{"n_mels": 64, "hop_length": 160, "encoder_head_dim": 32, "encoder_fused_qkv": true, "encoder_expert_mlp_ratio": 1, "encoder_width": 160, "text_encoder_activation": "quick_gelu", "text_encoder_mlp_ratio": 6, "text_encoder_qk_norm": false, "text_encoder_parallel_block": true, "text_encoder_inner_norm": false, "lr": 0.0018, "steps": 7900, "lr_schedule": "linear", "weight_decay": 0.4}
Rows from block 3 of the audio encoder of a small contrastive audio-text model, named by matrix and row number. Rows with one number belong to one neuron. Each number is 128 + 32 x the weight over its row's rms, rounded and kept within 0 to 255. All counts start at 0. Numbers have three digits each.
After each neuron's rows are labels from the 100 clips, of 14848, where the neuron reaches its largest size: "responds to" is what is common among them. Only what is clearly more common there than usual is listed. The data: two synthetic voices taking turns or overlapping, over music, noise or silence. In brackets: how many of the 100.
# gate: first MLP gate (encoder.blocks.3.ff1.gate.weight, 416x160), inputs 0-79
# fc1: first MLP up (encoder.blocks.3.ff1.fc1.weight, 416x160), inputs 0-79
# fc2: first MLP down (encoder.blocks.3.ff1.fc2.weight, 160x416, transposed), outputs 0-79

gate.239:128128167096182151141128143063147094147128158205174068067128124128117128084111155160069110128128193177101090097122128128128128132068146149154178128128150128123128134050128079088128128142221128125128131120065171128128128128219083120135139128
fc1.239:085150141128128127121152103045135128128085141128189106128135132128128123183106188109128100111161146077139150044128029128143116128078105074109208128128108079097121088055128168146176204122128094128171128177088178128128128138179128159135138105
fc2.239:147124202148128107101115111128128128099153057213107052128128127128099182096053102147109128128090128093064121113138171160114136128110128148128165162128125128110148128177128128128143078060214128163122128128128132128128138128206151128085085116
responds to: overlap (86); child-like voice (66); second voice: child-like voice (43)

gate.195:128128164128128095128096098128124128181130128163091133149128113128191100107098128127128123130128189063143116128178157081168139077106119104177130128172128118124128128168130165108083057128175165128128127065184083124068151128199095201128094159
fc1.195:086097128201128110137128128156129177097104128128128121166104128128162193138120134123179138128128128128151127078128078128203088134128145128107128167126131128128144105128182114128128128171128066128128146151109162128211128126067144095183128098
fc2.195:187070073098079142138128128154194166128167147128128128128113128096094140127128129128128187107128128128128128091061077128128145146141180184116163128128126112129128151070166143155162187114145156128128126123128128071128128163165132181184128111
responds to: text has "chair" (28)

gate.237:128128136128151128139160155143191126186125128128126128128109128076108128128128127128108174222143158152126128155090079128150142109099128168108113137097172056065199147128111100128157095131128206090070128084160123081109236179128128128069128171
fc1.237:108128113090128137068098128128158111166128039134128128128074147136125074189091128128158101207128128128128154092085128114128128128093080112128152141126175128057187128125128128131128201128187195128100128102132153022128166128063080112088118115
fc2.237:093064128043165128222136157128128127161066128115128119169066139128182128128136128150192128136173128128115128128141128211144128128095152095078128165147158128144128068128089128128070051160131128173081128130083167122128128128119128173172109146
responds to: text has "teacher" (30); text has "picture" (28); text has "kitchen" (25)

gate.20:188086130128113171165165196052183117140128134139174117156111128128128128143136128096194157083125124124128099178129076128128125074128096060099166104088123132128126115128146128128146169128106125158075117130107140128128151181135095200093153089
fc1.20:128128128068188092158140086128065125090166128128063150089128128105105128061137146153128128181122139146128107096128128061129141149128198189128063174128208146124032095121128164128141081185128128092155128130152128128134099119128128136147143143
fc2.20:079127128089114124122162128146128128113173182066093195064097135088163079166167151158145117128184128128192117090128128095096098142164097136128107120087099139172096095087128184065213151154107102089100194122110140057110128179056150061128143151
responds to: text has "change" (25)

gate.386:128128201128124128108131166097128089204172101128167088128162128128186075125128128114093128166128170091075163151159147159113149128171128128128133128200135128080128134100181128128079128128128128128113088075128116209153135119176139128114171128
fc1.386:128134176128027128128128128123136128128169123145128072183152153128128128128128183116070128128128128141128141128177108121126165130126128128125095048128121128128128139048128092158128127128128128092128128128114088128151215126220128161133128128
fc2.386:128199128128128128041128119137128128105075128055065114168128128128140131128128128105172140128128128128068128092091128177128128128132128134132128157128142028149099128220128139034128128059058119141110192128154129128128123178093128128083188128
responds to: clipping (71)

gate.143:097128102128128128164154195128128187169128128139050128128128128067128080173143185162194130108128113128131138179148164122188119139091117036079099116128136149133128157079128135128112158128174186095079170092120141106170102189128146104128158128
fc1.143:156124122094128120158128102128096148140192069128121087118110128160169149129089126128180141128066122087118089101116141133128204099158121128121130213169145108128042111178128185117123088128208128163125117101112132128129090106128153151098056100
fc2.143:103178088120128078128102128145128174101118128083130135154075137130085128144118118094162110120109087114114148141091136106141128170128172146054109111178237152128128123128128118149167170184147128102128128128125130133205123185072171074155097128
responds to: child-like voice (65)

gate.109:128113128216056164118120054128207100137128128128116170128176146128168171132066126128072128167122128072128128128103111137118128128135091102143190093128112129128151128115175087229149109067128108125170128173128115125123109128102128096092123128
fc1.109:099104038175100115136054128128156116128144090128128115128155168142209114128128147100128128149073128114106161087142097193164147133189107097128173136143128128128126128077223090187097143128093107139095080142103153128145111132128146111120128143
fc2.109:082107122124141105128135128128128090128198137109067197150143155042120094206128128141145139066182123157130128141146128128128075128154128110128047112109077157135087128167150206087077053122128131133137174099099128098128128132132060151205128151
responds to: reverberation (78); child-like voice (73); second voice: child-like voice (43)

gate.8:141106128214073106128128128128128070128128128117115128128190134066128190111122100133128188128128159126088128179113128140100128128194128128128130128182128173128165110105167177195103128128128162128128128078207128206128128132128130185128157128
fc1.8:101138128128217192179128157146135161152128128166128085128018130157128140152128128128174128112108148139141128088140071120138124128080102151110128102051128128142128098154128069127128120128128084079128128073128128133113128167196128074128164128
fc2.8:109149128128128128009064111128128083142130121103128128146122114175128163199118137139193164179131089128155125128039122159148144128128128146096235167128114078177160128120128128128132128128128130128195115128128128128128128168065128129125162128
responds to: clipping (92)

gate.100:153142116087112107128152094043185125106128086080171129128132128090176157115081111122170150128076139128089083128128088136128128158157100092158143195128059110093128149151128155186127165066128111128129089101165139122070104152128128162096158108
fc1.100:099121135128178116059128073132111118114175128128085082088133150128114110128080131138132193209128094126128128128128178135078145105131103117119115128133133128115128133093128132083128112126135209128115037124151153187141151123101153128128107128
fc2.100:128108203108189165128192128139128068110080116128128128128109135128113128111124084128128101128144128128160143132223164128128088127100122081199174134128105134101161128165128071078120097123080096180075121115128097187134205043172093128122157124
responds to: deep voice (69)

gate.260:128175126106128128128103128064109128171095128180143146145202128119162021159128153128120117068128107128187087115128069088148109141066131128128128060063128173164165095128057128128082160156144135164174128113128128142069128130196073144128105171
fc1.260:164135152128156128076128062179112128123089128157148084111119127174140128095077128077016103175144179128091113084115146130116109152136207128158204191128098152094077128120082128073160128139145103128151085148119160128116128080121128128141059128
fc2.260:086072095055168088203128122133139128114128128152128108186128147084128087165110216089099086151128154128105170135088168148149128128128166115079149190120175128128134127098128128122128120128154166125124086128137090113165114128185151171176133140
responds to: background: none (60)

gate.27:141082155128115144070128163085128167154128128128221053128140116153128128124128108128141121097128176117066069127105079127128140128137099128128222099128117074124114155043140126128156174128187130095128128089072171103089107128203128157128134128
fc1.27:130128147115136133123103112043129109131128199119199131083129154156143085149169128116166096047159132106097096052147019119146124099121114097100161104084135128116108166073143095132128197086163089177156156126128163128128137183181128125128091080
fc2.27:128140211170128082105103159128128128123128058203113070128183128163113174114062128128089137128104174048085168116122192128154120084113136128128128152195133128128128080162133128133128085128186170128128107145117167130128110128201140169128096128
responds to: overlap (75); child-like voice (71); second voice: child-like voice (44)

gate.338:126128128128128128153105128128161115201117016179128140109128128155175102098128128128106123128086132064094132156077150150128144092155070098128191137158154090172135138093128163127128117078154198086116131094119128128060167140236152128128116141
fc1.338:128128099128124128128156153101100132096156128128128112128152151101128150201177175160165156099128075128177107095119086136162128068115128128128087153078143159127131080150135163149164111163111139151158134128162084087158049137039128140202128128
fc2.338:107062144059128128133125121128128138128123055152128136110128108128128140149098107128123152128128192146154183128101128082117128097128168176128128142164147128111131083089149121116128176163156128208169137089128116137130028113234128207128126128
responds to: first voice: child-like voice (52); clipping (37)

gate.6:143128168128112128166191112073138160248085100124152147088145149128123179086089100125128106128128128104128128180128192091141154128155107128091128110128108134078158128128092076194158092079187188119139100095177109173128128132219095190128166128
fc1.6:118170098089128128081061152145158074075134141128141147128128119128128076165159166128174137093147098146166193128128128163127128103142128159107100127141111128164128081069169128040093128128128096171205233080096183137128035173110128128119129107
fc2.6:183128155137043241155128145149128128128138128128175147128043093128123128098128078128134150145098128126128046128106119133096224128093128122101115088113158128153174133128128125128149092102128168117128118147128181065080165128152128112085128128
responds to: clipping (30)

gate.68:133107084079128142171115135142128106128091128173167128128128128128173146128128128192106128128151128135200128168097094161174136109128082099128128128152128130122160102128105128146084157128098193179158128085172128120065128168207131149128162128
fc1.68:182177155147083128128128113129153122099131128128128128079128134224128120092065128079128162138108164128081128113128128116075128116128192099128186156168128088108106115148154136128128062097128128128128096128120064153169148128117147145128101082
fc2.68:128135105139145128193106128105128128075128128128128122168120119128129128128128125093128128111033101092054115089091128152174128128128128148128147128137210168121119128096102167128128107145128109086082074105128150154128096136122128128096104128
responds to: high voice (65); text has "train" (27)

gate.288:128128112116140112106082128128114128246169128075102099128163193121164109128114223136110128197127149093129157109118069128128172073128111119128135128183128128057181164107144103118061125128128114121128074094176147157128189071210154151162128144
fc1.288:112104131133128128171159128152128087060086128144128128128099091041173128117128110120128056063139126163128128153128193148129047173144154128131066128101080218116128128128093176122128128175148116141139185061106147155128118128055128132128092111
fc2.288:127084128120113175168194128166128128128093128202148133128130053183044128094143128128075123068130128128162111128132097128128177146128153128150132116063146128083142096114138128171128128105163108133128147134128126128101128128241128128084128119
responds to: clipping (79)

gate.411:128128122158074120128128097128133171168156136183153204078156128146128157140133105128177128128123128088200027128049091088139147128166030128075097063128155128128117092109130098201156150135139128095128131105141114111091145170159090128126128128
fc1.411:128128143116156128134130107164128128128117128191147145128121133080128169128201129214090072128170174193128155124128142104136128128085109114145061138116128128128152081142092129089121061114083140138197124128135110128085156113155084131192139198
fc2.411:131196147113129125116143128138072126128115158128083094075175191097156060074160173090122107166128128169128128130125202128128091188128145098075189128156144106124058164119128107128156202116155113128158091127161125165157091128115127128122160127
responds to: child-like voice (70)

gate.286:066098120118128128133128128168168171167113063128106162128132143128050103166128155128128154046160092135128201166184124096157128132108128098132149073163112140143140128143175104116102153165128127128098196128110168121184107128128128128165142069
fc1.286:128159104113135121128050077150100096108128131110128128175112128128128152128104113108189076157131128060149109103100176201068128128184094147045105216128125104119094122179162187117123102075124128174135099160124090162128128128128163162094081128
fc2.286:093128107077141092167162128132114123107128169123114147128103124084128078128152147100128116184203106169082182137162162128141128167128159120040116128143174113128122191092128082185127173178121155071145147139140128128162096178128145077110158131
responds to: background: none (60)

gate.108:077180127167150112128146128128201112128119113167196128152128134097195128127145128136128180128085128100114128171132199116128128128128072128128135128128130128088128128093128128155128124114128128069151064072128092222130176128185111208093128128
fc1.108:103112138140128128128086147161128173142166152128128073162166128128151115107086128057138103092109132128131119128147128096128107120128128128166128128197098203210139089128128199128128074149155152139128128218128128139128158128102089128176072055
fc2.108:113128119128128128128128128105128128128128161032122128152122128095128073128128066187128128128196128145128128116051128143146128131128093137139166128201011164177049128155128128056128144141152128128137177165128151128133070172110146137079150128
responds to: clipping (29)

gate.323:128128145111202149128115128043144081185157104159198083113124166122173128128128128128128175128128128136092134150151128128132130190128168091070135139158131128125128150128135129078092128141128163130128086129147175145142148150209126139128164160
fc1.323:123108128120115153070128058057128112149145134152101128090095143156118128156095149101101198128128128141122173103142178073128146198128197135079163128128127128047128186147167116057100128128185128155128104128214165128183128128167128116125129128
fc2.323:128219181079128110128128128125128128170128181128083134128191162126131128079128087128185190128128128101129128110113204086128085106128112150136128067082184102125066094027128171053154115128128128093128199163131112128161142174141095128128151128
responds to: overlap (75)

gate.149:128108141128128128103128128131128128128190107181128128128163128128213045177128128118166128128128128078128115128089168160128129031090128099163128104175160154128179104158121193128044128120166234128169103086130128128155128138128170147125128128
fc1.149:184185123128167128191127128128126128110100128165149128135128086128085136108129071150081095177128143128128092139112131111109124128087111128094128166094176106141051135102097107185128192139163105061128128128128128143079111190147093078058128162
fc2.149:066128219128128175128128106128130041128088124177128138128128128128144128128128128141153115179108128115177123093128228142128128138128128111060228120148076107159190128128087128128128092129161128130128152056128128122115069121161128128105115170
responds to: reverberation (79)

gate.330:083128128128071089128077081128130158181168053128128128130156128128171071189128128128130128101119101073128131135105149123147149083128114102149128101151096128128168100093079188116120057108202254108120110080128083135105147128147100128159088153
fc1.330:104106087128128128207094135128128178199116065152140098149128128162115128172156129128184084108170090078128143128104079128195131099110124128078161109155170148175158087128112134097161128128114149128108181161082134083172106156122148128128109131
fc2.330:128128050128095127150047118109201207128128155122159164053128135112128104202114156134122128128128073146152169128026082098146112132128131165112144066126167128128119093047135128128163185163123145128186134149151131125140128175108128116128137128
responds to: deep voice (65)

gate.74:128128128128128190128128149128206128128076128128181142128128151128179085156179071096128128115172128128209128128179132152142079141090128019128126048161131128128156087120128128153075119119148128140128125086188110208105171128195046128110200175
fc1.74:128128172058101091103153107074194048128142053164134165114094197128127139116128133139126169161149118128131128078133155223154125128128183128129125128121007184128128131129128128053121148162128128154179113101138145078127128128147175132128110098
fc2.74:141164079071080128128128093128128176145128081128126127100166083133128105128058117130119128175129128085175128128068081064128166149174195149137181128101186145128128080128128155079172172162186114128136128128143163100128128097164128190150128128
responds to: child-like voice (71); reverberation (63); first voice: child-like voice (52)

gate.413:145083251173049190106187161130128108128128128187100163128181132136135128138128094128051190080160169150112169218128128081128119128092128090194128034103104124094128128113153123093191119151159128128184179118128128128128125116127072142138128099
fc1.413:162162128090063128063128142091071128131128132149109081128127120127128128106128128128128128172128228189052152128128128141119199131128143128076122190161112118066097128150109110128128128104128144122128139128137074069128133094079150130130128152
fc2.413:128091128139123128194161150106128152158128149128133146128153091128098128128108111135119121065207085128115128163137128128136090140147176128080047033118128210128166128136164128136128086198110206087128162128095169146174128165139093120164128108
responds to: reverberation (78)

gate.249:094125157142128128159128108130169134188114073141216128128128128110128128092089128137126189141128107096128128160128143080059144128138128103134111128154128078044177120191128129128128072128128183102159119128148117177109173128227066166128181121
fc1.249:142128128128128132128105153128083173116128196133128128128041128128129143211128136149196168095128141159143092128112085146167143160128133128128144178128128128128082086101162128101128184162133093128128128118128120036128045183069140128179103157
fc2.249:153127128175124187128151128158133128144132130128107128128109113129137128081117143076128128173080096095125128147070128075137128128128160164081128072129128128103130220026128128159128186166146158063138128081053128120128118157128129128072128127
responds to: clipping (52)

gate.173:128128134162128123114076128106162209220142128128160128128211144197178128183109088128128128160128128128128139182128128128128147128128148072128102128164123088056128128128180128149086128071152187173124068111132081173142163128214119210150134145
fc1.173:128128128086224128128212166112152062128065145161095128072128169123070149123156128135128128133204128123186155092143121091120128125128128122068209128128176139128106128128128120128128168128090128165128192128162218102128056145068141122078154106
fc2.173:199147124189128177107102128149128128103078202128209128097134067169070084128139051128128128140161128155091093128128128138099128172116109128122121128128128125098163160128109128175179128117093128099128184128128128131061176128164128061128162128
responds to: background: everyday noise (66); thin (high-pass) (40); clipping (31)

gate.359:128128128040177128189113065127116128128128044128128128128120116120140128144156105128175072153168133041128183115086138140128099086128109085095155175168207135093131092128119157128128071143158159128148076128115119159126103165128170188161159133
fc1.359:128093137145059159104128121128139136164128126176136135166128128128128128144164128189128091123128085099128104179125121095167195168079128090194090064129101128103115128050035128126179107124213198128129128128128128123128128150136087078131122188
fc2.359:109180119138166128110061158128141194132132130128183128052121128150128055199081113128128128128136144102139128069088177128123074128128128128131149106130193201106128077128129128128140131205128128128128143161128132176155143128129128145128114154
responds to: high voice (78); second voice: high voice (43)

gate.4:128137128159118128128128128102128123163113185137128168158199128059153132128174162181081150124132123137162128128145120128148128146127090112162065112128076122145148119129128013171096193128117123119128148057190138154086119128128101132152170174
fc1.4:081128128139154148162128166107147153128130117161093137166114145047128130188164151167128146111150101124128157128108117167179117109094075113082117074119128118188195128116138098117115155136128179134089176154092128093162098128107165128144169119
fc2.4:158138192143144185018128128129128055134128128112127128135132143151152163128164128140128163144120182137170128128198114128115126073134072126202135125092042128128130142176179085082128110128055090143128147128154126139077128079128108128093138128
responds to: high voice (65); first voice: high voice (54); text has "strange" (32); text has "train" (27)

gate.371:176128144158098156157164138073169128148113146174195125159128115139101128106143128084117128081142162128137125156130128131123137135131138100104150096128115155128174145181128110128128168103116128166083128110133135128128180122173093131129143110
fc1.371:131176128048166101192125128182037143128173150131080120097152128100119092078128176197092080196128167128117080103128170093128128128112146163090061149146179117140067128103128128061131101127125165070129147110152092092117132117139128143128135188
fc2.371:071127128119110144128193147151072156122193190090103167053046151081085128140178100128128128115128120184172117115133114086115119128132136133115080087116156169128086087129133193093205109146084076075128162128085128078156128167075135068172156140
responds to: text has "change" (48); text has "chair" (27)

gate.7:090132128138128150166119110111128212182128060190162122128146134128125104168140128157128128106119070070128085128128087111188154128128109128130150110135196151128152097065124146119177095183133156089105175144074128128134127185099101063147128128
fc1.7:128175105080130139128084067128137128176138077128108081165142168112189098143086118136145115128081123072100132112059168190128136094151090074118128148169113175123134082128088183098127091107129171152128080104102119161128139119138128171162096135
fc2.7:086113090082155128184112139110155187128132164142157135066128138128128128226142158151114069142167081149137168140060101124120136085132128144085122128150206133128153100068117128131129163128128160137182126139181128187149128128143141128128175156
responds to: child-like voice (78); second voice: child-like voice (47)

gate.163:128255128066145128100095150063142065132122128128128129170069051128153128079128092128099122128080128166128128159087132134084170128128086120128160157162123128152128128126118149159128128055128128120120145121110128128071091172128104121087161139
fc1.163:132142136197090122125128131138114106139113156102175160085128128193075087128115118078182148128128128075128029130079125083092120140124103132169123128128128061128128170128158128145160156082127105128119130128174112111158143171128087133064112108
fc2.163:141037128125105101204145128104190148125171046169072111169138147094128200110128131135137128100095128119128128114127128128124169128094235134104120128142130135098137124147115194154128128128150176100140146128112121128179146128142157193181095101
responds to: deep voice (68); first voice: deep voice (49)

gate.120:173131155144128128139145201050127171141125128151149062205155128151193126086128118090064129149108188098106152165182128128128161174081128077146128078115199065128167128092128128128128128089123145114088057129128087128140190128134128128091230159
fc1.120:209128118065128183134128148059128126091128128151128094180103077187151120095154075128128105070144128191128128131166095109128148129094140123160143095103174093142128128128163128112110110081152167190172208175104137063128099128091064128128127128
fc2.120:116069228133090157153160128128186132148085119150083153128128128097073091128155128062128127048128097099128141103153085128128140172131165126225107093101128180129194128119144169101101107198137100128136128150122149128128164128170128137135122128
responds to: overlap (81); thin (high-pass) (36)

gate.107:128128128107137136169095050128128179178150044168178128128142139217128101182125094128172128057143106065107128128091098128128128090128121141124128108135192128110130068113128165064128088177187185141128146128128128099141136197154125105128096109
fc1.107:128152128146111127097112128102142151180154072103133128141158137131197065172128128169120128084094128077107137136128132128128176120128085096217108093128128131119215103131074128096088088132134194128084121088128125162111146128122116128128138128
fc2.107:112134076113144160128075121091164173128125129128128166046154128128172120223128180142116090091145110102129165117070085151108121074107088128159116050154128128128097099098128117128128125168099117167177099128159113204128128171128107102115170128
responds to: deep voice (87); first voice: deep voice (56); second voice: deep voice (46)

gate.390:124128139128145113156140143125118128135137130128152128063237122071152091128128128128109154128128180128127128189128128128091131207128114110107128128166166128128128089121128117128102109063128192128171128105191113176080128107162053174123128178
fc1.390:128131131128128112153128158128105119128128128146128128140202066134121062108072128085061135145103128128128058166073168128128128128117128073128151180121128128174138128128068107133128128128128128156128128128128128128081153128132039168114109128
fc2.390:128128139060148096095128128182162186115191073106106128126128093128128119176178181157128174126161128089155128171156128128113225094128095121128128128139128105104163128182138126115114122128098143128128128098188126047128128043135207128138090128
responds to: text has "chair" (67)

gate.293:075089128196128163073140128139190089108128146150128162128163093149143100129128097145164122128122085128128128128178128128098128104105078078174131128120134128128074139176170166116105140128143116128180128078164183143090129118150128128114128051
fc1.293:066086210140187125128088128128127056128136147138099126082134120097138128151128089128128128154128079154145128128162183128106128067106128126110128143138126128196049064133160146067128128128109128128175178145095171107128052111128128136075128128
fc2.293:128128128150169091128104116154128200092138128111128167043084187188108224123118062096179128128128128128128153095114120138126128070131100163128128086189150128125122082127151128196154099074172057128154105128132128128233128165128102124128128097
responds to: deep voice (77); first voice: deep voice (55); second voice: deep voice (40)

gate.216:139128191128128147128132128101157093164136121128171178146179169143183127128128126096113128128128143101117114156128121132095108109128128147128134142083173128098128128127155128128142125046128185148178090049213107128123154128232075183128128134
fc1.216:128128128128068144106128101069107128163128151128128172086128139160128104149127128090101082124128128146044108096108101126128128124128128156182128133081159128067109177122128114167164128128152140128128128049168128128128128123176128146107140092
fc2.216:153130034049128072162107117128186128175158077128128128128128128128128128106140128122092143150128177171099155115166128148091171040150128128104128128189142128115128184180092107128128128132128112128170128133154128098128154089128158128128128152
responds to: background: everyday noise (67); electric buzz (25)

gate.28:128135137128130156157098104093174128192198128128125156150084150052134128163139128131128139161128127092128128128093101128126127055040128087119160110128196128128128127128105126132128128048139160128128080128169128166160149128225128181080203128
fc1.28:128128128128128173110128128130128182128188128122142128160102124045128103128152137128171155144141098051129138166135118128140134105128086128108134128155162128159154141082081114117158166113128157120128093136145128128161139152128176137128161181
fc2.28:125128074101220128128097153192128169139128085154096116182128167114113128128121151128128128100069128128081078128082169136151077069128112128128106137128232115128056100128114159091072127127143135119096095166135128128128128188128142147128097140
responds to: clipping (38)

gate.165:120128119094132161136128088111155137098101046176117099135156150181138172128062102097166128169128137095128128128097142142130106057128128108128154128179187128089067075129128149128144114128128128128159054142106075139143059237157153229128158104
fc1.165:128115128102150120128171126155145126143128128124128128085128165115056137144128121115155143128195150171080193164086185128128049121128154047043188128154133121138084143103155127128093147177135119128077128128087128141167105128167160147128128128
fc2.165:132159151121128128114122155136128126083078130098072128169119154135050090060147139067174160123167098137105193107136174103123067171133165128126147183128167087128134138130128092118128185180044091141133128129141128127211064176118182105132135128
responds to: child-like voice (84); first voice: child-like voice (64); second voice: child-like voice (41)

gate.231:153128115157128125141115145009107128156082160096144076121128123147142119151128128166150125151176099128082128082137074131118128128128128091128192137114128084128170128082133065156128196107139126202164113160140206198144095116158144157061128138
fc1.231:190112161059180154128176128078132189145121091158116049092112088141068128109102095161178128193128100128094128117081135137128186111128110128103161128186128107096098103106110128107181136126144172155078088110078169129128116128173125165110128103
fc2.231:165085126140228128146197115121161128074058084149173100128149105178147198077068163119128127137128134061151126156098174185131107096086151137128183128093128111096128100125137146169155109066130168152128100128140149179127156128152118221117128128
responds to: overlap (83)

gate.363:123172204106128145128130100128168114152134128171087128128126128128189160131095191110157128128163230136128171128145128044128128095126179065131199074179106049080128077116123078153075111146118118128128147113103128128097122127149147148143179185
fc1.363:130100100205089128124128130128128160146095128122128128151075035136128204088128033128082128165103101149128142128117128128108150119128128127128140160186128110203118117146128146128225130078095140127075080128124128134104133128084160097117158128
fc2.363:113121128135128035099082128128128153128092123103080128132186093128224128093159175128140145193100144128171206113133128068155152128070161096141184128128124067177128128091117128128068173155128039099128128171150128128197198128067116128130175167
responds to: overlap (81)

gate.161:168128128111128128163157070128131128119149170146128222128176120128107095128182128128058128070134128083128104128114128135082128140079114128237062151109112128128113127196102107041128082120118128128128157089157128142128207128194143127128128107
fc1.161:113142104128131059129048125128147106141129128117081128158128151128159128128118180143080168142120223124095191120214179182173100089128153127109126142187112194151120113128128128105047064149094109141128141128094128142180107141077108150152128084
fc2.161:141110169094221149135184109096128100115079036128177150175128132163139183139100070169128139083156143094128140128128159132127128107125128103134197117120107156118115128130128191110128082128185135158059128128128108128123128135190117199173128109
responds to: child-like voice (99); first voice: child-like voice (62); second voice: child-like voice (58)

gate.270:128134188148128143128162115100128084178078089149128137128220114128161128128128096114126128156144128108128128172138210128141139128128119128144128128141170128108121128165128141135118128088178220128166107066223104174085122188151069200063129064
fc1.270:175114140137112128128132065153128063062145174173128147128194128101133128154128061154110128128071128129124075135125171149128128176065149128196128175040075122128145126155104202132090092120149128090128046128128109128038155136128119103128126189
fc2.270:128135196156140128138145128020128128089131125106033141102180128130144092082128128137103140167128116128156193133113202149128128091135066092117133185128120131066156054144067111134140164128156131128047128069151128136157097081128133128128110172
responds to: text has "yellow" (37)

gate.281:176139167128128128139162104062124118180128128171128128094161128155156128137130141113099141144128158100175108128085147090128128125128122128156186139128128101128168124119128128128126128114137157132200128083210128213128128141184076198128177181
fc1.281:168170128128128128128100146076128180178128158100150132101086124169128078071073169145119128132128088128128118116128078125128209155106115136119143128178138147109122128128066128099138130150128112135145128131166136192076128097149046190094177124
fc2.281:128121111110146128189103098128128120128178086103097080151139181128154174118129137182173140118131131128068150101185154161188128128128128124128095132128128126128049151128106152100117128131084128068089133128091189114204111145128128118136177128
responds to: text has "shiny" (36)

gate.157:127127128128128189166128117055102128212128099193140110152126145054210095135159152171091128151120102128100138161111110142173128111166120130091077080112122174113128082125128122128089148131158199151128128073125134173128080138125055128164129170
fc1.157:128116128105120132128143128183110184130128091196128087072115128120110127108093155128128128157098184081123061110076128079128108128133169144128128073119136128164128128128128128084172128168184128037127128112106123060177098128128138092154085128
fc2.157:095128092084138068128048112128158194096150088128075128105121117105163128128123158171154128144092092120089162128062147147141172099167162137128136141193223128093115069087159128128111128179164128130128073128111127142193051149149222147128128105
responds to: background: none (62); text has "friend" (28)

gate.263:128129128128080082128132121116128112128128103110128118128199125128227181095128163176091184191115193128081139128137128128139165062182128098128128165173128128110131156140156122253122102128165163106140029117152103152134054128128152145151135128
fc1.263:149117128142102163128151212149089128135111206199128128128145093169097130075182144128128142141128119216128128119152063077128128112128128152091107121128128128131117120139128101190128186178126071128202128127130120128128062125128128128145138120
fc2.263:128128026128058128128061118121168154134126143096128173149128128128161128118128114128128120176128079128089127116014104168133142128128074140070128157128128064128123138091120130201190178092109164103135098128128134134128088217021128084128128128
responds to: deep voice (64); text has "very" (25)

gate.60:128074128098119144140170170122143114176141128139128169197158128061123134138128105128076128102156130128217110180130090157144136105132134128152116093123079128097128098179128063128103128142078146202102175151170128128128167128174067128167174128
fc1.60:073184048097181098126073093149082118113130128128110139112170134062108128193200128221118129158144097156159137075080169139148097107128106128102078167135154144148128097086128124075104108128116141146128121119126150128128128126128174128128128183
fc2.60:063128128083134150090128147128100116178171161136128179128103128092162096125188170156128144128173116174205128100171128090111128111144065115128105080114080128128116143128124092128094128123128100100182186128157114075102105157128078071149128100
responds to: text has "friend" (26)

gate.361:128146128128128160128118156049171148167062128128128113118118128158104117165128128133128142097174128153064160126146128127128160128168128056128202071123118092110132151091128045106128205081128145189128172167101174128151145198172121146055100128
fc1.361:188084176067128177153201175079155166100112110200145035094128083119081128128129128128160128139128127180070105163120112128128138128118128082106175126134129129128128128101116125128163164131171128139091113128128164105140092185169128128099130128
fc2.361:167104137126177128130128108128128128110033065172157087128183119187128188093098115120128132135114128082127128128128156128128161095128145128128199128128128128087184096141113128146113108100168186128126074113129152167130184081211128218122128142
responds to: text has "change" (29)